From a checkpoint of a small image embedding model.
Model: patch size [2, 2], width 192.
Training: muon at rate 0.027, 7000 steps, held-out accuracy 99%.
Rows from block 8, named by matrix and row number. Rows with one number belong to one attention dimension. Each number is 500 + 40 x the weight over its row's rms, rounded and kept within 0 to 999. All counts start at 0. Numbers have three digits each. After the name is the row's rms in percent of the matrix's.
# q: attention query (model.blocks.8.attn.q.weight, 192x192), inputs 0-95
# k: attention key (model.blocks.8.attn.k.weight, 192x192), inputs 0-95
q.47 086:530567520500393411532472468490444453585567503488456443393531508532478514573572406479579458453482498499567548484504452487481518497545526518417579505422565549489490499431538523464490424517458466464489487490480522513508591472568515537487492534531441453498523551559517550496487477484527482471
k.47 095:464581449478462452456507473484459523456487439514505458478536556492419507513449585499431493439481557457523512498600476417538517502440504512532529546563502475526512467452473416496483505524450524489521488500486512523511485506476508534435534486470486497439515500452549558508570523497559452518
q.48 105:530513457504510492474534475441565528531542550544497486514528482518605529538598500422462492499572458512410551514511550486522521417495521482518542544479490391518557636499541459504551477526523562498554521525457454564463509502498471507594507521520542489563494534528488488487500482473483449501
k.48 099:498399553564495474502387473519408493498574508495537579504506439505493461504496474454489493494531503454469513532514514464486526491468489500515469479487467502481480478490453489551477447511527494474489549514519562520600552490540476471554563497448489494582489522468515557515504516523505540486
q.49 105:483527584484460395524473412544497477476503431552524474473494561563498505500533513488529450478499558451548538477494521553528512498479451554538548465514481487538465483469512463526531479487573546531481508483540501493453521506417486535450511384458491462482523449490506537454486522516499553531
k.49 104:580444485437517528467540450516507473497501505516493475599473468533528476469536525542463470440568462542439480517479522553492483498517434485545437504564496533509559554512464528470570527463490455537516493554518548560441481530431495487472492526555493541505508543479493566573467404496460476535
q.50 099:491554457510475479512461564502459515493521502458566453514485449502510423512550435452439390466451551595508423521522512533511501498416476530493512472508499475443532486571446545566484522476421518606571499474516519508356545475471492488537477610450440488472467496510506507502606507529456525468
k.50 098:475529426460438518491521497498377549413479510527480442548483485518492570461448474519542462499452512436476561522549463514467513510509478565458475513566476492529556500476474453522463539600527525522483503517488498484485492518519477552469555555459485439452453522512501451474565548487582543507
q.51 115:471420517518422511523504471544479551505490480503555436463504499503543571502470502430494468437460449471494529420486547513530512447513515562526478502475405461456486507478567470530483560491596497489512490487524595538478426482473506487534484439461549489445484535476491477488416522515425561471
k.51 112:486515471476585464511456488480555446520536467475530406446436471477458482532503566578416557416534468551561499496509475478513470563507507469530557535586476456419539476504436527480531443552411530495470511501501537470473464485552505508505482580488525494529543513453500516557561433532490560412
q.52 108:518518442513479515468554504544499470521557380590538457494486539483495519524519470501516571545528510369492466479538484518481525484472521509480496464504508542582509541472543511473503495583530435446494505501481532468489532495555457455527461516587439589465482559553537464466593491448472524531
k.52 110:443425509465511529485453608490512466563551473497461576463529455509447472526522531435526539489472523510582458525431522491507592462472522478458503491481540533497518495453555517522485466472580490454498503477529492442527586528496500500532519463532548448512550492508489415512562528508502475492
q.53 112:471530545475586506470525490517469522528462478526607564529522481479435468535465543539493522573465435523470448475519493470473577513539520565464452524439532493429443430483502552479450475509538491503408517486505451550463506542540532528517446541486671483490508474506520469495451549462454482458
k.53 117:505508552478577473550537539473523476474519541492500501471532515480497549517497480519539529521448508537504589494579577520504475487487540521529504445478493457469474521501471525512546542520419513519559476399400497539576433491446478528491483444521561465589468490469493486489449522521507448489
q.54 103:495513526496428472573456510423520500527489577424460509477514446522478480449401566501491464391528504582463443462532496548495497514483473437530472533468502497491475496587553458442492495490499518445496493458506527441527462405525506485543499494470476543490508471442519499530520558540460476468
k.54 101:507553503571510504513546460493526530450513479560513498493478454426478560498485520465486510441521539470483481439590436479482411545520550480473481544469417513545550508516479490490430486533500463505505486528510531507502390465539542473474453513442540505426466443478507556492516448528459509518
q.55 109:476575521545468476484443482570536511491461515508559496475516450485465465514545408496448466494496512462464490509448495528475507556552505561465475475569563486516457451497486534516421553521539476490471503470466453449341438477603461551552550485498562495421514490461534462489584461520493541420
k.55 117:491518386482539468515531583550509488439539480508511428468471468551521548467511492499521450540568538522508501437503463577483472481505525531522511477541482500513546495485460529483490551496434442519525450536484589508439469534501491548443491525568477416449517522490542454486536440494496519464
q.56 109:555487474466502592502515509445506512485532553562479524501525513486543519555561552453448506545487418488471553542528507447482429522511533507503504473415476507483547547474523488520510519568481469518549523468437456550503503569563491496521543545592536480538522548539519511545474498475562445465
k.56 107:500490519522555469508453558532434487474493472510522528462543542466507509539453493448538537539429488505497504543479543474488554495480528485560527433483474456418392531487487539525539463541526471424544505503500576566522597506546462441532522487501504564606494524535498521514518517484475403483
q.57 102:507508565486550478494417466556520450511441466514522508496495495467468567479416518513512547537460492447545471504523512522508478559579498524485539476542503533488414464405463478557401524537506495467466513555529451479549425551547469546523513469475537499499487518498508551505512511447496517449
k.57 109:573466547478586428498523533481597493495550502496497444393467457536483490488537512485456470514499477537495484470459556503529498503490481491488515496539553482511468496494538545442556522433449516581477472528482482487510517533446483576483452550601489522525517500511468477542492509489535478516
q.58 102:513472464548503501516450504542461529429462542572488517502598528446482483491509461511509490489463532464456613536509451442509495521494488489514528503526515568509498531446472510475446541520519487493540470477493459471461490504613470475437484480528410475415493568449492464449500494512579570513
k.58 103:501598406434446535470490589516473480606442457507553474509474523497542488479434559525518450564528532508510442522457511498521510510522474493548568559507518481492463512547491581516513504431530490461523501518521569501401511471561477417432496515474481566445530511472535497482534449514410493490
q.59 084:518467470489583468495521441497535501507507489439433529471610486548466482461481557492489517494566440431499556463505466602497530471543489484410569551513527524621528487492548500467538443558630542459545513462458438506503517478501494561517538429485607475458499458535461456532499517453557540553
k.59 085:506458522562444469510533517526565454550515545520506388500467540487512523536627476566506502552560552509582477485491501482483508479441500487505502493497448569538488515556479488457560513479428474440504510524483497507555501485550500558468515497518445571488514543419502499487454480497495450446
q.60 084:507506521502440476538565422459492496478490540584489420468512518466467531504601593405566475478484457456498607457511488541494417516474506507509483523557511504526447479497586502477520511548516459497453515487532479454513468466520528544455541389563459473476509484512495497471509542523583576505
k.60 084:478506487442570509475467488511530458541543438519511449558421465503533456484481537497515478444564498514578418525472463505484523510417522452523520516531470494543547579595541553468509492403517429423529479576516597467415522489548495518416504488481494545507540515477523522525555437514489463525
q.61 095:471402518429502499477511491522449490509522470434427511473438490449557512501497557462491541546510454486585507509494537513486460499569499533545590457429500531507473511477511491498565480490539433500494483548553539495496497560468479497470489438509535425470468495493561460456447512474484492492
k.61 095:523415635534493489500579503527541496541521485477450431463493577573493499465568515450449544590495430546494432551510540412482462457472468498498526534568513440485459528435502432491483505575509493501580482483496495474563476511475510464553513447551550470555489512478471476548496558487547415459
q.62 091:439426451568370536499501523509527488502482541565519467477458494467572519510526472458565497468498519530497417472521511465527498499416476473595457464490511468491448531571462489480504591516418539537458475462515555483477467497513539433410452476542466533468498519365475480471573498521475482472
k.62 085:453521480446506495458535526496498455494499460491486499542538511486464486476397466457499505396506502520467483484474490499541484532559528489482515552583547437507577449423503423511452475581450497507499516471504508414424516430480511522490492489522584434472533437505431403535568448498521542500
q.63 100:530481429539531500530472500507530479492516483536480577480434460508504474524410445534611472522545435470539480468411501487527555524516467451494490481522509504572530503439478517533414465407518538477477485505546473475495468531533472519511495580475501538529537493577423444564447518527488487535
k.63 101:463555506489431457528553497504481511548466510491513564441532532479539495467528424520538470528432551430559438484475528536538489548543495507514528404419529552463461463538451465504540556517462512473427528445528409413439489518446506504412541499543517520506499459546558463474492524509485488518
q.64 112:474493564475446587541510510506472501480490517427451521539574502523509549433417475516482506474486524519498549483568467551487499510561513533493456513495493509406486568496466413397500556455442545521552489547485519452572503481494553517574519472477540516573481506435560490483412498487501485455
k.64 110:553512539540496518467472502486510542438460510463525537503496499521468481520492514549503479474538479501455529450496471482533454488566542408495448528578494445441450470471489505477510527487470557553521482488531527500498511474498496419556434473487521572568510455560492515499444508514469538409
q.65 093:504512491470573498488498542486488479512508563623447515522503530468484503503540544384539481556530403474481506472482480470488434505504524522526472521446530515498408465441509475492483519430456518519472472546552469470506450524559522526470474514613479557600518454541472473519493502544577432516
k.65 086:447473587492491481558540481527429481503552448488530557461551470509517483470403421491549558505453511459485543426457522499514494479597469466556496416454443511511448464539537506555501497463497479439528517510480516477515511566432547454481485467495551519574507515523521509484474541564451478508
q.66 074:477484596518481526571549499475518485522488600450497471455478440541429537484495536571470461368432435565517550455487473534511491547578523541466498534479548494502476537526495500527557490507522465500523519447489477423503488460527540568577516438478506533507509523552522472547483571560529474478
k.66 073:485560462548533466521551551527470510439516480500508546468445491473505525541500522598444496518547512475572512510491446525482413539456501452525467484537395573547488484540420604506514480472464525512501504474591483499482479493544545464422419553473469548503475472470515555442448467468440495530
q.67 107:521547572551471483505453502464542488471496548495479547505508517490542489520414457561438502473485490560443496529529505468497566542478471485487466454461553532516501604494455532608450510570550455510562511482502428508496506490627516472511508548503455479498502574443525491529519541483482504453
k.67 103:486564451527552519532506589478410480458432460470562519486522507410519520502437539462548464505439544494462464540510526516462574505525529528555525492514500518437426507487465534456542496519446493554503495503558549533445517502492476402441476463525446610531512482514486501476502525478441492576
q.68 109:527467574521599548510492528473600490524507498573470518510509494467513495525462457478469545555517514522430500530501492471478540506523539479521475491452472441486494554494530572521395561558519527433476509487476465500520442504596451429522524565521559551506508533463517566529537488474506445436
k.68 112:468581497534564469538547554485492496432589448558532624425522427499475534514463517416555514520390442517502543473469497525482514560518498484560518488385528521484445478500472533501420517495413522507487485549491548503505460486441503430488484499567492489525519451468517490465490480504409498561
q.69 121:511383397536451490489471518484494451517478470432476440552508514519529539498424526481504506476518535477475460504516516535503495429478489444482482485556425481586542524448514470542489531542519500497524513513511568550582477421478487452464520500452416508454460517494473525503567509454496561549
k.69 115:531481539503502429470415478444545491574546538508485379476501519481498469509553532487501486434530503521547453547463458492508561528437499473468523540549521544501537499527554468452542422493546525488390532574528479460484530448524492572472532540473421544464538492456460460534579476480572549498
q.70 098:470535483654440506562452428461490456558501555507483622430518452525509495444443427574476473424510441524558496514509444429516552553532492511453484529537550512517486545518476470502477497535497577495489504513517439484502448477563502571534463520485495596504528543500421495531521448522456487448
k.70 090:492558437538451492446510508555473508570461488444557560483502527497540529503496487539548462486511565450490490535544512521497445492553524468517478445529527587529428463515509427532472450532403491506505492501501531541493529527484503520467477562527501511516474438488549518467490489454416504501
q.71 114:473493438430408553506546509562562529446420487498468473513557493485507547473547491500543510506477472453490551545555483487540513513515474496556449526485521507445456487476541384479480516442434482490531485413420517494445425520543546514512454477510543500520507499497518491481561513510463506457
k.71 111:554491473486549455489467484473505547472491546448565547557477512490530506482492419558501513473576513484511519491507489495527405484463509495484429538555463511444528506450480615524529496451493474473472478496568512510499546445521481566458443512460545469519542485572519533489546389516508485478
q.72 089:483499511536504496527514484496563472510574514557482476427471518486483511533567533581485534386511404577559475435475516471493494501455550504507521527478485531540560496571483565488494503563470436483462503509496469458489564569521485490494491494565388557537498556514447541541444510537525513562
k.72 086:468462494482523526530462448530545444494508431525515480571481438421478438547509540503450562470484459474402450406440524512507530514557479500518563494450446515491515456507565528519471484456529438500523482472508494528521555558597487447550514584466546469382483517525460527539506544505442532573
q.73 095:474535498591441536529573473495549500524482533542508405440465453491495531483533469517484475473455497519563524528499530481539509498532517505464528451514524453448515549505494482566492493537415506532499551515503462459492494524484503572578483520491459496554512526573475518518532577481465574382
k.73 095:419491501448539492506466498476447516513501448448505591512445503500553488498496455465509412519494476430573443573461518541495562492423489501461492502577547512505519486517494562485489468419473561525443483527552499462449537522519463536444483549543492435546505477550514442452501490486546521589
q.74 091:477491484558453497512529500498470500485472520538465503440501460443453491474459565521543508426432395490571522406538425502519527480578455539454560575540553511525438506464440544574520496496527494518483486479493507486502478495553486502474472482456510521430499506498428513520550557469490543495
k.74 089:473527525466467486488542520478533487577464426459461440496477508462485502518498502519508458518496516533563402538463509472511480531455456483498523519592485499561563450554508548428537438479466518506464529434562443395468491488449500577467481561510523562550531485411512414458516536476568471479
q.75 106:444538489560419528477499455471447499492501521532539492454536458494560545510498465592482478401430451525544494512525512396501494495507524510518530530451557529459510514478405460465498454576396444509541507469477481467440577551539474498555490456534411484526509523473507517472474510483501501464
k.75 110:519490510480488533469457508546507481557439493486500568490494529458479499550512528505468497482520461507453405549458521382493490422494525532503483528623502409499478469476527579551486450485496495552547491456516501552542532553592508473566483559501591412490477547552479512517522487476547470478
q.76 107:495463431513507527543476497482363511482516459482529517506513521528543542489501438459509438465375490480598533485534493498560447500459485493496422503438477534508496419428448505494528517449463536552568472478507567558487478464417508461447480552485432537523478447573440473490512508528452493570
k.76 119:485577468422476551457554420494420545534484534497496444484496525483473512477418541616592539456456466465583535549546464433518484496531464512551483453573505481468492524532483473551540414505480547483493516482442458474448538543499458539505530570504559488563502509521552510535530502493459504463
q.77 109:485489487530520517514468576521518544454489574431504492513566442515527480491559445575464429458502503593449474530464509522553545483467492491474549450520476480498567519543430560486498531493505549525527508462476425483393570450507526507514506497440564432432484472430499501497484578521468504481
k.77 120:474607464486419478486525492522453498433467513560516512591435538485559499461491459509461452602511517473522519491552436517516504515472508558523507536485487492474522540542394542527429535511476483520531498503474499522468453474609484461421501563458492435443470488486514440466458469479471552553
q.78 104:506510499420548535541537566503532478534529505494463467517492507476525503516570420481541457558548494589546551478511512541467501539512506527485490534533539482532519557569448504505527490417491476535549486539507553469441566526580521529490498495508448466546512532516475490542444528541508521531
k.78 106:521541513528432475545493538508392517447495535495507523611501509495478487493504409565474529503472511471488527466441482511465561474537513492453474502487471582468471437490481446526497555452563545440490502436608544450513586478531544523476509505422417532481506487506502567454462571499489475504
q.79 097:541526506468564454525455540553482504507514471537586458552504508529503473514518489530536503521556545481476480443488528547551537459471462507487565470555439454570583546503476608530454475416630503473579489464521539486456512491505472457494468552432509503483516520547465494503496516513459527559
k.79 098:491584416512427487508452558520461541488490509573497460552482429492505491468468567576409437502506534467505527457455468540546556596532454494480521521400462538510565480535441562531545500524568502473429553463519466427485494485517497492502512530494444549487494559451508513515495505528415523505
q.80 101:551498507465536529536473495508555453534540541427487543452477475504516547540496591524492503514520476518481524475464526506493439507549487449490489423566516479471420502498581448523484531579501466429399525533494467469600404458528479524519589471528611501511532514470524571545496501496475536413
k.80 112:520504552559559426510477499507602500435535490506474536435481500461462480488532497396448496508474467555520443480516482487482467537465560460516486493504520528436469552540527482371501479484433469569524494575498533524511513445544523553463511550495516502460510398539489488533514481492571489514
q.81 113:488427478510516469454582490462520522552504513473462500470470472511480481501490528506559549509535421487486461453454494517493460472524534457508444548520427443510541457482563537478526457442583506426447493483531516524593482494438518493469452454498537532548500486569492468554476506518503374608
k.81 107:434524507551552471501490458493557475545560501528510477474561514503487477502539520547456562489520481496542497503504513514463494500471527483500494440408400476561505475514502483539446430521525492448465537482458431443538445527533481516512465381529545522542501508463507538459493457548500498496
q.82 105:504470518557479490549499466522544454568527462522508502508478523532516471514542407553460541505495538421583456504506445527499529536462534503508493451473505520580532469580469563474476503546581519439456468496489534477517482517507480505505555452480492548538511532464530548515557440526453499469
k.82 105:476471401460551522538539527490542493452528540513436482527507496520440479523549525473478511434533449478481466439475461587533571555566469501552462490480549561471496415419488417482485470537461506520506477491487461522496489509453492476585547550593444507408511478538491467502467480531401538499
q.83 120:488540562440423456495476442433470519510505438486465535472484507513471504421428557462474498456517442473570486460542480546511538514508471559469522601452509497549485524493532447463543503451506541488448479541471547576469468453463503524508479445467516549471469474540478518473462483465458464513
k.83 122:566364619477508492473518392499582505527546492483497442516449467511495505498569472474513543442550495475440527511572534469494434488469519461491466510496507525528485538489495469546493490480518473478537484484490550522557455532468497491542506521492518540580477530452507606569496510484448467432
q.84 094:528451445488512558536459549507452528501485510542523543491510504534530515530465452471565440521493554500418482489469514491546587482446489575533494449457503532512456529492472410526565525545478514534543514487537486514440468496445484478494538556461544491420497477439451469472474521492480563468
k.84 103:494539519521423482480576547507419450515420521451488609508557535532496514479456401539583491507427520508555556558500494503519449532505433487536483458585547495436488534505418454480509529592467494502543540488521471492502516423444562528462534533474542523583481455485516464530524540452541467473
q.85 102:497482438587446540537495470522485503466470483486500536490521462464497534476477494562568518521511534444587578544493398480506458541524496474494507464638469527502540498489471609481447540486484525498466511509561478397516469507513477544455512501475462536445519508534483454553513507508578531488
k.85 113:472583435443423509426538504540506538565463485515519456527488534527548463462504521574527415580481519503589459532452507558541475531509515457515530519469580530581531512543522530486507551444518458469467498513497486475384533517503440537384476484516504506495517457527541424460521420494431481542
q.86 102:505563483470560437517446510538445518443498532499532491557529567507464479546571564489451495455483539483415510479506525563511437539455470457488529495572509559488480429510539526470508575504524503519474506541491447443520507493517540563419561521494477492445509471525515505498482443538550579515
k.86 106:567466471491505480519437476518590550509506488556475369536415459500519474508462554462455470495517532496468516408499460512524513513488541491491543521472482520507509569565543531496557564450566414534531493560420543518481499473599538481490554520433432501384491498534515513561510499523503551518
q.87 101:455418445537508581525474514555432491484510537510502525477526533530526539483362417620505525458470499501503493510501489479542578481510530484514483484461417514453544543446459488503485519431479554468533486521533550515569532504452520486499491496425453518511485553505441473538411517473515500519
k.87 101:493530534447386564516513506497496503605425527492544600510561538495531469568469507622517528538440472498471513510453506476520502524556460462516535476523521506497451416471473499534500505528509577506452527471513421528465544480516513430567477511493512519557486418563468509504460505474474544496
q.88 086:543537483460545515479489458487492502427516534459486534505498467490463460538401502500505409526514482535429533530433506518512458537425481439474488463516511524436477474407607461546479470540495474460491524489568452480540453481559513549525577411515518427530527466464553529581497515477560505479
k.88 082:494494547499499519544517535528518526468451559559527489500576560450566559494538430493508481553430521512493457512483509472431515490483551489546510442471504462477485528533491491406479588536482453463540482565479556501468506464560546460425534410502507562479489459597486573468492491491583452497
q.89 102:468560565492469519516515458434475497548499540534526537516523519495524484501640552499460523523522524500540567502559487431468459540464530546529493548553543467529468558549458585466482542500516429484468470469466500530424475531535483518484496465507526483543551505470490497445470522515551532434
k.89 100:484527432460511496477477497575540470482504455443559420594471484482497494430446554522457497529556426527436462491500474476500478504527515512545525568545473481471466482529504550504560475457454441539592488456466611496521505506550433514562472484519510532500524554497527573493497485508395411498
q.90 107:536559490456536456465472538479522504503530464484573511515460527507467522530550567491411504547539587521501409486490544502469470505425477498480442470524390478461504440517564532568493578536455467490404504524500579604515466454478496486491500542488495515500500503509473546504521482503472481435
k.90 106:497422495441564467506442432513558492466559515478477467467509462493530503492461498456470566496461476525465565431533504523486542563550530510473529493442534563496537507495531529457501497477479448578491499566436518529507505469577495572550483521464484420426516479548441501544531519485531530531
q.91 103:502574555523533497469511390433443564533490543534565489540452476507489469494401466479499480498493464510490516487514549484520618450487505513478527537478512457453522540504507519520499425504602477421511506495554555548516506477463527484597472496458482445538508479578479475452404512474489519495
k.91 094:437497507497492570538450499487510494548453507526519523473467516507522494531518543575485480474498492484490493558517470464452548541482472527485541523446514471514500479554479467505509493567470562522478498427472467446592418530530550435611529435475479526553469556436543577517458594546497507478
q.92 115:475444553453536519477538535520546452439464535516431468516505572532486480495443507463535483518500520548443527505503557511515525541430484464559477502398526492492439491445551376487511477547510504503499523471519458499601557516512539535476519438548515487532519490415544558478461509496517560533
k.92 118:567499545561541468544507537459504459483442508488521605539520535477558553551538432459499506435499487541479476495489481525503525450456501522482520531510501467370467533510465507471543514535466570490489478516515538516550516410443609409462492486476439569511521505523460564530470513472501486534
q.93 109:479535613523499449488512589460470547534459541460539472509465489468505539474543544482475502519480553593498459485484509507490452460542504558462481485554534459506461526622365562550600565456481472554486488594504527528520505484470561493452484542494500470520456503497461460475465518529502450490
k.93 103:460578495539516471508488462498419506459515449413470400492452470514476465461387522479447476516487532509514600521540501538494526525488489519475530530552516487580526487520529447509494475442482543590531514452513523459490470497451480568462472515466425512596486511404466461451462577487515585542
q.94 104:491507534494594500490542524560467493518481549502491476533549490536515486493527451495471476528517460504528391467518538573572577473489479497433486436394485512488529545455474545488515467498526525529565506495547444502505562481540533476560433532496542508587459447545521540506460596507458482537
k.94 105:429527538507501510536525590493376525457529537548485593510516510489532516500492435487477486568458489467560524480486485479506589502513509487524449467457481513474495494529453601578481448484486546516475524446487394435565477508524526400492442515507555513596471517526453428487441576479454512520
q.95 105:528518442460452477514522491541433500526466503465561494488487518517480528477501501477564461535482556457488488489457511521487487502486491526512437427518541572476436463530551388482529453479516452511518497528545541501452430475422520547497520457450507451537502444508525410498491551544503575492
k.95 103:467497448496491534505516485507455482524465563439539469458498518506481514450520460573545539485550577493589479555524494509489443470503482511487484465613467531481529507511521433446567509521493469513523494520534468509448485490467513607468468450487518477481490504540504516461471471501597485449
q.96 097:452534512557481458472547446495454537518421478479419472501484576497526480526500543435447520550525528506554473510462520488465488491507564474497478448435459487559487534565473527484529633424569519528427510514546485457505397519581504509410450488539536544463516476464493545494556516478522507458
k.96 094:551517554519524426487529506474519502430523490461551498495564520506455490514573528525509540524450456498525521534506499447528492517491485467550471503584425466487518576445513462499525507512422577511482477444486482435610507464471523525468463506516589432553508411504541530507471512527403560506
q.97 103:530486496486504407479551432477496566488479542554442437512497567450542491527516531470513477595545553485548516549471518492467568517518506507539470554525432543608493503550531556468512547443489504540493502552503422458536506499539462551450508482537495575454510519466500543505548439502418543448
k.97 093:507544570523512440472475491520516566439531507530510507507515514571517504508593487587518514507466536420506515516498502550522473432551507440558471461563443520449472478508463420509468473504478601467531492454547526462558414489473580506491409509450476460573506490485497497484530525494450592500
q.98 102:481395441507543482548521478501495492546473428555508562474491515498465529504492434487516491472474439456539459569462503525529465473456554535500540437574503481469576506458550492542449462536553589523512495436473507472563576508519529524484437462532492505542469468456546461524478556479539529470
k.98 101:546490533446444540471439466569424461484456529495510452498495475468507555469529623459513533504517495445474453493497464524486513484543518482513469552463476457508568555425425566472582523500469459492545427452524586505532465517474491574407531573549543462432510509534566445517459479475504514497
q.99 097:522437480461524549485453494573414468549522512579567423469458470536533507495485449543538487523480530491437511492533498477499457593503535486554520563560423512424561540487525511528509466451488553457467532533494474549530482555423523517540483505471503473555497485447568557460453460492545494475
k.99 098:459446453525549544591482548518551447570539480476516488575543432536552515486510578526513484610497482579507452465571484448546469523540544523406403486568457424599513527476560511451465516500482441527547450469490570451452479522551453438538520563466439498469488516460515494502557453525534494548
q.100 096:494523454489421512557507514462502449460529529491535535506546450488446519547457463517452526491526508476479494504495505467528469507470479469520523525565548545507586518495499462553516429494553532462547510514467464485373550547522439522492551460493511499497492533578549474473502473526526496520
k.100 093:447412424512458560575515529565500545614508478524522427429457485486483530506500495447467477510493507519451467526452453519467549528564482552430487396417481477571518483509514488443505429453495486480493538485517522471466512519503480547499587555551508529449478545495442460565516508483566451494
q.101 094:472573550505396493481483499454567507480533510553473442481466515440546503506562511403559579514515514526515518487518463522447577532486481448547516480467528532477491497512481482522463449435567441494470459526487520427564425538514504450462479462454490536474522492479479466457483530530551555486
k.101 090:437478553583440488504534489473534471547548491496500501475448507535527473500543451494497532552481519493514518539529483474487449522435467459561594451480565529478479470500553469524398489476559503470469512457537534530484563499541479574496517537558472504575550511471461520513469452536455550549
q.102 099:419555420547489426513479499491477501538495453520508464554493519470542473476435435520547496480485473496516517546496534513460492473475508558564564459486564508503430549520473485422440528500494459478491535564501551385492546522530554531413537412517440492545523504485480485465456491540534527522
k.102 101:516479493509519566444471555511559485516497527492558520552548487476539514515488578433476516484449530479529472418497494483532455547512481489507540505414499543542508492599495486547447552594491507552465486451497525576431556543387475446572489485552512518484501464467487520450547489507368571576
q.103 120:526526431468519472518503510466540522459529511505497572545495538522482490516450407519567514573501485537513494533484467425514529456505518496430527525604520478448501576450516454513494512505572522458541488494481477522522571558523535501429500440534528510591494501586576465545413529485604433510
k.103 125:512474567505413545547478558464502490513477499488495464485434456507515513491474525506493582474492456528407457514508528503505476478513484514471386490403506477446576496547468528500504540531544436536531526415522523521450504462559461494522450619522483495453486442426482550547450497490479445522
q.104 092:526529505459480525527469550439544436444507496501474440508439445462515480531553544452543508520530551541480455453526472425509493519494468443511513488501545535560493494514530533450503435438484402449476466554497488482484457501497466489579525438478414522543492488453473492484524467525519552489
k.104 103:450484497562533481489502512511474508556495572517546501476457539511549526510500491444421540507461564516498499485543502517456451510460486483491564478543532547567456367577490483494403482493504475461461516543525521477455554498489546482473475493513535502598501498481492540500507465496555486549
q.105 086:509563467517527480460479467439421536506500547482496441502492543456464491490506455491554516519571571520484528512506464460463522492477487515562498557598584534486511533491457412475503483505433444477477508558454511493446505466543476501482580452458504536535523517578468502487493524507540499563
k.105 087:455483440499438548463500511478540502547556429466468460433513451489468536490553383520528482503509553463447569465521461552539438483486503467461457440463534541557492450602581465534464492446542488481457490429483523468509487539500459449565492478574507552446530497513513497501536561467480541516
q.106 100:415506537553597444467522477465434473435458466501496517430558548522452497524437521478419442538483463519498510547499485491496500487471539467537559462521533430564480576553503533502535481521559553527398492488480521517520455436557506515494519445498544533477520497469457547474515545506454497468
k.106 100:529541375436478565471428461482405514442487511453549522535534518490527538495507527555483535495527546515589540549527460523454541528523458457490516554552513608514502480557513503530516559450541502493475496443531474469600517522378559515478484404501531486539493461486574468482483531482419527511
q.107 108:491480489448510428453464558497542472409472521472442541589460528541547479499513489554550487462499484479467464504529516557569423423559508542471507497477522477502469535490448483437474504532456521498555513448491474623492522447444474411450495593520547524464502544388498507582484534459477452463
k.107 107:511498450468512552483569575474560493503521532437472575520569521500478540524433501463477553462510504558460515528500536450559488484486496511487425452500502451486542520461465491622568540563410463492579514588500493480467487531482502491521468507455529445519432476459454478477538558496526471548
q.108 103:499540400529476484536477519534488427431464464509549550520597524527510513533453479498483448445500456512542519537542499488486535454537497506481508486481583525515416596513491463500507522454548487506565467487450476537518498479509463578494496500474474424438493539628456419524476523456504533501
k.108 097:579456563537520509489474474523453497514449586480516470479509454498519508500479470457530514460530507497439532477404533521474502519508493520543507479401410525463505602420427541448514439477546499552536524513518462482428527533467534532533533438577596524480515520495543479523507476474502478540
q.109 107:407445640481496504488535498571528520528523472474562565468406494501500462516553546452418518504510521522443521520484499509480461486475524460485465455396441478528509464492482512499452516514532520512487497529534503415439405564431575435499461541505542515445501487506511575482517514511534493493
k.109 114:497543486540495398493509481484447497497459482515461496480530548479510539528491503547486498554424486566534487554522547363503528568467485517450566567562503454518507545490523462554527401572542517458472507500527508537542521444533525515476545524473463444576476576528476500482439456487496482528
q.110 114:531532493440424552489489549527449479528486499543589469478508469474545483502569496442514531468484523497403448428538496416456444546449514515523556537494547564437502545451575570494502434456566456503524503520513498494525448546459529522468498489456522441451517522516510543481461524493516505492
k.110 111:470421430560530510545537527512472407518545509477495449482550436501481490506467505528519506477420497484507514524522467482535484574459518494438430471499494448616476479475523509485425526552587500501443488566468486439444504531484437524478520528519492509559506487488469471520539469525581492508
q.111 084:493522501524463570607453504523456536578501444465573478477512469443463539467473459499513472457442498475528441493516495426508437408457521565518498469477503539479504480528567538513474536512501443463482514481528542515466490529477506554571490488465401489542486430538476474510456549515548457570
k.111 087:484456487486559458492499532521481389495507500508518421499473514444504513525424545453510509465454451427482481452491498521500473533541542547483492512508432418555503522539449546404540507549493485488446446552440515477516600521609473530521551549541534483495523488534529494479503448518531510526
q.112 105:551546533513500473505483507565467499458499511487587518519578509521485494514493460558447453563460482515494603517480560485505554484540541486461469530426424511488485504511482532452523518475503522536552478525488449513490481483487492492480531535529516436502512574589495527477441512519513472496
k.112 111:523511486496537474540501489478494518474478480493462508557566469522476496496438457533551475509518463526475559513448584451510515538525487510499435488451486446429445580478479472485528514507577506521581534483501437518537478509474530452585515453457443550504468473485466560506578496484452480443
q.113 093:503501515511533469483510488555520532386464482557441489493447518531510538492540520501470537471499501502498463543530487540492467519499519493542493474410407469464473519608466457519408473566448578491510500438510473537551453472493514455579491545514505579531526533408497458546473535520443566426
k.113 093:561548463438481487548528511471548516531467507460494591484503508538547520532510515452556524533553463523541451467484464486509508512513510523501527562558473504525548512558521528543473527587403536516468493446528510428551541530525480492527535472391442522481465518486518443480498458535436508520
q.114 100:489520477492515552530497492493474462450505418435491459472438493526468504490470499566443511511461547518536557437425516487545463455554505442464427449505481467483553538394493516475536471477481549524485452513471545556538462515460435434562483491591494459634502466547544477524525499461526488501
k.114 089:519512435470510498508443463438506530489448614497527530555529485474519526498495535504447572517561498457426556459586511459496486581441504517411491541568510510517506462589531510504500619529501451491497498448510461527501497479464461432498514534583411537492471471516478505479452497498541466492